{
  "encoder_arch": "convmixer",
  "model": "segmentation model",
  "dataset": "scattered letters and digits in many colours",
  "train_examples": 195000,
  "image_size": 64,
  "crop_scale_min": 0.8,
  "horizontal_flip": false,
  "num_classes": 37,
  "encoder_norm": "batchnorm",
  "encoder_activation": "relu",
  "encoder_patch_size": 8,
  "encoder_depths": [18],
  "encoder_kernel_size": 7,
  "encoder_widths": [128],
  "decoder_norm": "groupnorm",
  "decoder_activation": "leaky_relu",
  "decoder_weight_standardization": false,
  "decoder_widths": [64, 128, 256, 256],
  "decoder_blocks_per_level": 2,
  "decoder_block": "plain",
  "decoder_attention": false,
  "decoder_upsampling": "pixel_shuffle",
  "init": "kaiming_normal",
  "optimizer": "adam_atan2",
  "learning_rate": 0.002,
  "beta1": 0.95,
  "beta2": 0.999,
  "max_grad_norm": 1.0,
  "max_steps": 23500,
  "batch_size": 128,
  "epochs": 15.4,
  "lr_schedule": "cosine",
  "final_lr_fraction": 0,
  "warmup_steps": 700,
  "weight_decay": 0.06
}
Rows from block 17 of the encoder of a small segmentation model, named by matrix and row number. Each number is 50 + 15 x the weight over its row's rms, rounded and kept within 0 to 99. All counts start at 0. After the name is the row's rms in percent of the matrix's.
After each channel's rows are labels from the 100 images, of 14976, where the channel reaches its highest value: "strongest on" is what is common among them; "patch colour" is the nearest of a few named colours to the mean colour under the peak. Only what is clearly more common there than usual is listed. The data: scattered letters and digits in many colours.
# pw: pointwise conv (encoder.blocks.17.pw.weight, 128x128x1x1), inputs 0-127

pw.88 095:26 58 47 46 28 57 19 57 48 43 56 47 49 57 44 36 45 50 80 07 30 26 43 33 47 39 46 31 34 69 66 22 51 58 19 45 41 31 62 45 27 43 37 39 45 56 36 55 59 44 26 46 46 57 49 28 52 38 32 44 37 32 36 44 61 24 55 43 48 48 57 33 42 36 62 43 46 63 55 32 33 29 44 61 57 39 30 28 70 46 44 52 39 71 71 71 50 33 44 68 32 68 40 55 56 48 20 13 47 35 35 47 70 40 62 23 52 39 37 41 94 48 46 41 61 38 36 44
strongest on: the character Z
patch colour: brown

pw.36 110:73 48 34 43 17 65 43 82 74 57 55 66 68 42 54 40 22 76 63 49 38 34 51 54 52 70 56 65 82 54 45 38 86 53 59 50 52 50 31 54 46 36 37 52 64 84 42 39 37 53 35 42 36 43 40 55 37 59 46 39 46 68 31 44 77 66 76 56 75 49 45 49 31 35 40 54 74 46 45 50 46 48 15 29 14 41 29 45 38 55 43 34 57 54 47 65 52 59 60 67 45 78 67 60 46 54 52 53 67 55 49 57 51 40 31 29 53 67 54 63 88 33 43 23 51 36 63 69
strongest on: the character Z; largest: Z
patch colour: grey

pw.8 083:44 52 46 37 49 35 59 31 60 57 55 30 19 65 42 25 46 44 50 33 40 28 50 36 59 46 58 45 53 48 78 39 52 74 23 53 47 52 49 59 50 87 49 84 30 48 38 81 66 35 51 41 49 38 51 39 41 29 55 51 34 55 76 96 43 69 46 33 43 53 57 43 53 60 53 49 43 41 61 56 44 46 46 45 36 66 49 24 79 65 40 83 34 37 83 38 40 57 41 48 54 64 59 43 64 30 36 36 84 36 49 32 64 45 46 21 38 39 26 36 50 51 60 38 72 47 31 68
strongest on: the character H
patch colour: grey

pw.96 097:67 55 51 62 54 43 87 60 67 45 56 67 59 61 44 51 77 56 76 65 66 72 35 67 31 70 57 55 50 73 50 50 29 41 00 61 47 52 72 49 59 41 60 44 53 49 64 50 50 49 46 58 58 56 87 69 56 54 64 41 89 66 51 49 69 45 69 46 41 49 44 49 70 47 66 50 58 59 43 42 50 26 60 45 09 69 58 84 48 37 57 55 57 50 56 32 45 62 56 64 35 56 47 47 51 53 74 64 54 54 61 47 50 50 28 77 33 65 65 77 41 25 51 32 60 48 55 52
strongest on: the character W
patch colour: grey

pw.38 120:49 66 35 57 47 42 49 55 58 51 37 42 54 66 34 37 40 87 92 54 50 17 45 36 54 32 58 50 62 30 35 22 54 47 32 60 40 59 33 56 38 47 56 56 48 77 22 45 33 33 40 26 62 51 48 57 51 15 50 50 57 57 43 53 33 53 41 47 72 56 43 55 49 43 61 63 61 55 58 27 53 33 56 50 60 55 00 31 51 46 31 54 47 67 54 45 43 49 37 47 40 75 63 49 71 39 31 43 61 40 50 37 62 40 61 12 66 54 46 36 71 34 55 41 87 36 49 38
strongest on: the character Z
patch colour: grey

pw.68 090:37 41 56 44 42 28 52 48 50 56 44 49 77 52 54 60 49 46 47 43 08 30 48 39 61 41 38 43 51 39 62 41 51 53 18 54 74 43 51 43 44 38 31 43 53 46 53 58 41 64 42 61 23 58 37 38 37 39 60 43 55 51 26 53 30 38 46 12 52 72 70 51 73 51 53 38 23 58 56 49 44 57 09 62 35 58 48 03 70 40 41 41 05 61 43 36 49 44 57 51 35 73 46 65 71 66 23 53 34 32 50 78 37 57 74 21 30 34 39 45 54 39 52 54 56 45 30 44
strongest on: the character W; the character M; largest: W; largest: M
patch colour: brown; grey

pw.80 116:70 44 49 31 29 43 40 66 52 55 57 58 64 40 29 41 21 82 81 51 44 27 47 52 53 45 54 49 66 47 46 28 62 56 27 52 38 54 32 60 46 47 42 49 64 84 45 42 58 41 48 46 62 21 38 31 54 39 51 65 56 70 47 54 50 62 42 52 67 62 47 49 34 21 50 49 57 59 50 49 36 38 34 35 54 36 04 42 54 37 23 52 64 61 46 71 49 37 47 61 46 99 54 62 52 38 36 51 61 45 58 50 46 47 44 30 44 69 29 48 96 30 31 31 51 38 56 44
strongest on: the character Z; largest: Z
patch colour: grey

pw.47 086:45 41 55 41 24 52 49 40 63 76 67 40 46 76 43 49 21 52 56 50 22 46 56 42 57 49 53 39 54 39 95 36 39 68 38 64 55 54 44 63 55 61 30 57 43 61 47 81 61 40 37 50 48 46 41 43 48 34 43 45 51 63 44 68 46 57 50 41 56 61 54 41 50 33 62 40 29 39 82 49 43 57 39 50 36 55 46 17 87 49 35 51 26 40 99 27 36 51 36 62 34 81 59 61 79 38 47 57 75 36 67 46 55 44 65 18 46 50 34 46 72 51 70 32 69 32 33 54
strongest on: the character M; largest: M
patch colour: grey